config.toml
model = "contrastive audio-text model"
dataset = "babble in 24 made-up languages, each with its own sounds, syllables and stress or tones, from a formant synthesiser"
train_examples = 39062
n_mels = 80
hop_length = 160
input = "log_mel"
spec_augment = false
win_length = 512
tokenizer = "word"
vocab_size = 7471
loss = "softmax"
embed_dim = 384
encoder_arch = "tc_resnet"
encoder_norm = "groupnorm"
encoder_activation = "relu"
encoder_weight_standardization = false
encoder_drop_path = 0.2
encoder_depths = [2, 4, 4]
encoder_kernel_size = 7
encoder_stem = "single"
encoder_dropout = 0.05
encoder_widths = [128, 128, 128]
text_encoder_causal = true
text_encoder_width = 128
text_encoder_layers = 6
text_encoder_norm = "layernorm_no_bias"
text_encoder_norm_position = "post"
text_encoder_activation = "swiglu"
text_encoder_mlp_ratio = 2
text_encoder_head_dim = 64
text_encoder_fused_qkv = true
text_encoder_bias = "all"
text_encoder_qk_norm = false
text_encoder_parallel_block = false
text_encoder_inner_norm = false
text_encoder_positions = "rope"
init = "lecun_normal"
residual_init = "none"
optimizer = "muon"
muon_scale = "match_rms_adamw"
lr = 0.0062
momentum = 0.85
nesterov = true
orthogonalizer = "newton_schulz_5"
adamw_lr_other_params = 0.0017
steps = 11400
batch_size = 512
epochs = 149.4
lr_schedule = "wsd"
decay_fraction = 0.3
final_lr_fraction = 0.1
warmup_steps = 340
weight_decay = 0.05
adamw_weight_decay_other_params = 0.05
Rows from block 7 of the audio encoder of a small contrastive audio-text model, named by matrix and row number. Rows with one number belong to one channel. Each number is 200 + 20 x the weight over its row's rms, rounded and kept within 0 to 999. All counts start at 0.
Before each channel's rows are labels from the 100 clips, of 14848, where the channel reaches its highest value: "loudest band" is the band of the loudest frequency at the time of the peak. Only what is clearly more common there than usual is listed. The data: babble in 24 made-up languages, each with its own sounds, syllables and stress or tones, from a formant synthesiser. In brackets: how many of the 100, against the usual share in percent.
# convs0: first width-7 conv (encoder.blocks.7.convs.0.weight, 128x128x7, each kernel summed), inputs 43-85
# convs1: second width-7 conv (encoder.blocks.7.convs.1.weight, 128x128x7, transposed, each kernel summed), outputs 43-85

loudest band: 250 to 500 Hz (44 vs 20.4)
convs0.35,198,213,199,181,212,177,196,192,192,231,198,182,181,198,195,213,211,219,217,211,123,187,222,207,190,197,224,179,176,203,175,137,209,206,175,207,184,209,203,222,196,193,204
convs1.35,224,215,200,205,224,232,213,200,223,238,152,191,197,229,213,216,206,227,231,207,183,196,200,204,216,210,228,193,187,193,220,176,222,196,215,212,197,245,179,220,207,200,195

loudest band: 1000 to 2000 Hz (35 vs 3.8)
convs0.16,210,185,191,172,196,215,192,198,186,208,209,163,204,199,194,204,182,196,189,179,260,186,226,242,201,186,194,170,186,223,199,236,198,183,196,205,187,208,174,212,200,257,209
convs1.16,224,216,170,165,202,176,197,186,168,195,207,178,209,197,196,181,198,217,216,208,211,198,178,221,208,183,185,176,249,183,186,205,210,181,183,190,208,206,181,214,218,172,183

loudest band: 250 to 500 Hz (44 vs 20.4)
convs0.84,190,184,173,167,161,225,185,182,196,187,189,188,220,201,200,191,214,236,193,198,222,239,148,191,187,185,183,206,202,210,191,261,198,207,240,205,175,212,214,207,214,189,220
convs1.84,203,163,213,207,187,219,194,212,189,175,212,145,251,195,163,217,204,201,175,215,208,150,178,214,198,165,225,197,208,181,197,217,212,189,190,191,168,216,173,173,211,218,225

loudest band: 250 to 500 Hz (44 vs 20.4)
convs0.3,165,197,198,190,201,195,196,196,202,210,210,204,190,227,208,203,205,211,194,242,186,186,160,220,201,190,207,214,194,220,197,260,193,180,206,167,197,208,203,208,213,214,215
convs1.3,207,182,158,213,205,184,189,208,207,219,196,198,177,193,196,174,220,226,177,223,214,146,186,209,177,177,199,212,234,214,175,198,179,196,214,185,208,243,225,128,197,201,209

loudest band: 500 to 1000 Hz (51 vs 20.7)
convs0.93,188,187,206,204,202,203,223,225,176,218,183,211,218,197,143,185,193,190,209,203,271,197,174,212,184,185,205,206,222,179,179,207,214,212,203,193,200,218,190,184,199,169,181
convs1.93,201,198,197,256,218,243,187,227,180,166,189,205,240,188,187,219,213,191,212,187,196,195,191,231,133,203,226,176,192,199,208,209,180,219,187,182,190,212,224,190,188,204,191

loudest band: 250 to 500 Hz (42 vs 20.4)
convs0.23,164,185,169,204,230,192,209,204,222,193,219,199,201,209,200,209,192,163,190,183,154,205,187,230,197,205,197,168,184,215,206,184,226,205,182,191,167,201,213,207,176,198,190
convs1.23,196,218,197,189,204,200,185,192,181,197,196,224,199,209,208,215,189,177,183,204,172,215,150,172,198,176,157,203,214,165,228,196,184,191,184,245,220,208,178,201,187,188,167

loudest band: 4000 to 8000 Hz (25 vs 9.1)
convs0.104,183,207,191,224,208,212,195,238,178,188,206,243,224,215,187,214,198,169,218,193,185,196,202,219,181,166,181,194,208,175,169,172,214,204,214,176,180,197,212,198,215,202,181
convs1.104,199,200,211,223,212,196,195,182,177,156,197,204,238,210,196,201,178,225,230,205,170,219,165,205,205,182,166,217,165,200,195,194,217,212,186,214,213,169,217,216,188,180,210

loudest band: 250 to 500 Hz (42 vs 20.4)
convs0.69,182,189,190,186,206,189,214,188,198,208,207,204,211,209,194,189,208,220,199,185,266,186,191,209,191,206,206,231,217,203,170,180,215,215,219,232,186,191,233,190,195,198,218
convs1.69,212,232,227,211,208,183,213,162,200,197,192,189,214,195,202,236,132,204,209,190,226,202,180,207,226,210,197,221,192,170,217,206,218,239,231,214,200,168,189,203,185,224,211

loudest band: 500 to 1000 Hz (58 vs 20.7)
convs0.83,187,223,213,213,256,197,203,222,193,196,194,180,211,193,199,174,212,222,208,199,176,201,189,203,167,168,177,209,206,214,192,217,206,203,209,195,192,211,179,202,207,167,194
convs1.83,201,204,207,194,221,231,227,191,238,195,213,220,197,188,180,163,230,196,195,204,212,185,175,235,189,192,208,224,196,201,219,204,198,191,206,189,188,219,163,152,222,218,202

loudest band: 250 to 500 Hz (53 vs 20.4)
convs0.32,204,210,184,210,154,198,213,217,193,195,228,187,206,190,200,204,206,177,197,239,187,219,189,178,225,182,209,197,199,215,184,197,176,191,201,188,229,180,165,200,152,197,191
convs1.32,183,170,182,214,156,201,170,188,194,201,150,177,210,221,189,179,214,188,197,229,205,187,184,192,222,206,185,251,222,222,209,186,216,213,226,197,210,197,186,218,173,153,199

loudest band: 250 to 500 Hz (45 vs 20.4)
convs0.60,165,177,206,210,161,191,200,198,218,218,231,210,177,181,235,213,192,168,224,212,243,235,224,210,209,187,198,225,203,215,227,181,217,201,207,211,219,225,200,205,239,196,197
convs1.60,182,193,182,203,192,179,193,224,258,171,204,240,200,180,238,166,184,200,188,219,208,197,200,221,173,183,177,196,202,194,195,210,133,199,190,212,212,192,183,198,210,188,192

loudest band: 1000 to 2000 Hz (35 vs 3.8)
convs0.4,193,189,188,191,176,217,178,196,180,214,200,211,173,196,223,186,197,235,211,208,179,190,185,208,189,199,189,184,188,194,201,176,212,183,182,200,173,212,195,224,234,215,180
convs1.4,189,182,218,182,222,163,217,231,195,184,205,186,202,220,195,192,198,193,184,213,208,164,176,202,188,203,230,185,220,214,191,194,184,166,195,220,210,232,225,181,189,265,180